config.yaml
arch: "crnn"
dataset: "short made-up English sentences, spoken by a formant synthesiser in many voices"
time_shift_ms: 50
n_mels: 64
win_length: 400
rnn_width: 192
rnn: "lstm"
bidirectional: true
rnn_residual: true
rnn_layers: 6
lr: 0.0024
eps: 1e-08
steps: 2300
batch_size: 64
weight_decay: 0.5
Rows from block 3 of a small multi-label audio tagger, named by matrix and row number. Each number is 500 + 40 x the weight over its row's rms, rounded and kept within 0 to 999. All counts start at 0. Numbers have three digits each. After the name is the row's rms in percent of the matrix's.
After each channel's rows are labels from the 100 clips, of 14976, where the channel reaches its highest value: "lies over" is the class under the peak. Only what is clearly more common there than usual is listed. The data: short made-up English sentences, spoken by a formant synthesiser in many voices.
# conv: width-3 conv, stride 2 (model.blocks.3.conv.weight, 96x96x3, each kernel summed), inputs 32-63

conv.13 113:452564480458462532476472505544582485499526517506523391475469527496479479573519501537501549497496
lies over: /s/

conv.73 097:423468447514471503536473451534571473526517514494484460437476535542457531530457480561481611454455
lies over: /i/; /ɪ/

conv.56 111:518460519533484525508523541494471576558487545469522523433537474446514525487527509492471456566428
lies over: /t/

conv.7 103:588512508536472464468521481552443522500515448490496533541516508511530507478516525481487464500556
lies over: /ɝ/

conv.19 093:492563458461517490458506507376520459507496463510506494500558485513469478543472528542547502483408
lies over: /ɝ/; /ɛ/

conv.32 101:496452494491471499551554563519461500551485553458468538501474472546542471489529560506540487517490
lies over: /ɹ/

conv.86 134:469453511443504474545446507500482488485506511522448493508498555491480450517462386503501554444480
lies over: silence

conv.54 093:529540530508515508505487420529493515482489522475464514575495481532459470489502547409464481535521
lies over: /aɪ/

conv.60 102:506544475469505520506470562471501532508494567443450496494479532468535428474513426542493480440474
lies over: /eɪ/

conv.70 117:482369453565517512615532519546470496525525524528521513507511553509507519494503488516499512517511
lies over: /aɪ/

conv.16 081:487487421475459559552427487577500510473514573510425475515417481551498517476509522497497503527479
lies over: /ə/; /aʊ/

conv.21 073:441471513525456549513387519497484519492483450496474525523478452575499497511547498526502494442491
lies over: /ɪ/

conv.90 112:525476504491485492445471555581460539538448498494468519495560544461558493482528523495482477500551
lies over: /ɝ/

conv.17 089:506504484506547515437467503501515533481514443417574488453507555427526541529502500500491535504473
lies over: /ɪ/

conv.85 092:505475590556498520449566501484521531537463408454520553445472508469465502495549484449497515567486
lies over: /ɹ/; /ɝ/

conv.82 082:476525518529491545563453486473486435498549536519512507471543456585461431492471466410532545489525
lies over: /ð/; /ə/

conv.79 104:552414536587555551550525597480497553516511514458501526504482504507495464470557453452521466482475
lies over: /aɪ/

conv.5 091:551504462583562487451448481508484488447495483497546459384543508474484495517493484439495532506457
lies over: /ɪ/

conv.69 122:475547555458508493443453516394495579472468468452521511508498478422501463420492434470485442452490
lies over: /ɛ/; /æ/

conv.38 093:518487494498506502456506526394504503552546476499511533496505522473557507538500507548553530480461
lies over: /aɪ/

conv.12 098:455468488491452541552512487549515462520576368548506515513537511528528534450499450510490544505580
lies over: /s/; /z/

conv.28 088:535610530462497537483415519542517476523497503514425521504524510528535532493575556485530458519430
lies over: /ɪ/

conv.72 122:519504528544492531525499505376505509517490582557502539494532381529501518478497496570561492551459
lies over: /t/

conv.71 075:481472498456475488564486452526482501492551526492402466548492487607483499564490543431561499550495
lies over: /ə/

conv.59 085:482509581578439530579460507523510474486469607510506531548495494541484460487502489458525481434482
lies over: /p/; /ɝ/

conv.53 084:492515445482474486436464522505552488412495439487464429454451473461538581513497521563425505462516
lies over: /i/

conv.3 101:499499518493507524490522441420529440544587419509510527492466544498476477530448497487555608496475
lies over: /w/; /l/

conv.9 105:494507485564477491451560493506547600510507485479420596533434510489476533508513509521511488586547
lies over: /ɑ/; /aɪ/

conv.95 103:510573503472532509523456557540516523426460475495554468466522510463497508461578496522470475518502
lies over: /s/

conv.42 101:508490526513556464426526499404517587481525460426537525449561466468475483470498473491550506522515
lies over: /æ/; /ɑ/

conv.31 102:464503529473491532507479502485488498591529477490448494501426523512487429485424571378487472466546
lies over: /ɔɪ/; /oʊ/

conv.8 093:547440488443525452453447484442482561470488418490563447489513590411559550463484487546426476466435
lies over: /eɪ/

conv.11 117:483468518542463507503490474470454531495465436587500427497442505536498515472417529486475450515445
lies over: /t/

conv.10 106:464508515483527531501578447466450541506568478481525437563501505472462475492472504471584482517473
lies over: /l/

conv.67 110:453504569534460550532484492445486503530557483479447568529442436531477504472482469497537489476501
lies over: /ð/

conv.29 097:480544516426506471517391469560510493499445601519507467457499556538476471512507501456505485510469
lies over: /ɛ/; /k/

conv.93 108:476439541522497479591484486483494449482479476546591444484514493553463528474513433522508533526475
lies over: /ɝ/

conv.4 103:499546436551499469556489448561509491385550488521438541548516437593481485507458533483503514473521
lies over: /ɪ/

conv.27 090:535544493500488467544513479477537501526558475469492576518425487595556554535498603509502530547481
lies over: /i/; /w/

conv.6 081:464500457505433450491498508520510508461368556446453516489570492514502516466493451492512487522468
lies over: /p/; /k/

conv.25 118:501560473495477496467507548576441504508441551498471546517456576496589518425528499508506409461476
lies over: /k/

conv.2 125:459394495556481498542599492493443508520489511530525506505465446445415485417485490450454484545500
lies over: /t/

conv.26 108:499518489478485490517529492390472526520486598623478510493574384548524518484469463554516505546518
lies over: /t/

conv.80 080:510538526532506520543483555472475524537434631513452595478501526550535484456516481523492456527470
lies over: /t/

conv.68 095:484544496492470504541468473465501518483508532513505513541424514555521533511504424578501508490550
lies over: /ʒ/; /ʃ/

conv.43 121:485469506472551472452527461431507499480467462468618518456547462474447472513481465501509557490491
lies over: /eɪ/

conv.1 094:526498534469505511590501559536487457450528411516466509444533533523515492436562445507478571496588
lies over: /z/; /s/

conv.22 097:541516482488478562525426481404505474473530448449447505509450513488482500548502497551545494518429
lies over: /ɝ/; /ə/

conv.76 110:432499500422461584530586475472509520550560471475548406522471435519462455503514492487536502530508
lies over: /ɝ/

conv.88 124:403499423417506511532489498502583462458480555530468407458500440588464501519519503543471504543496
lies over: silence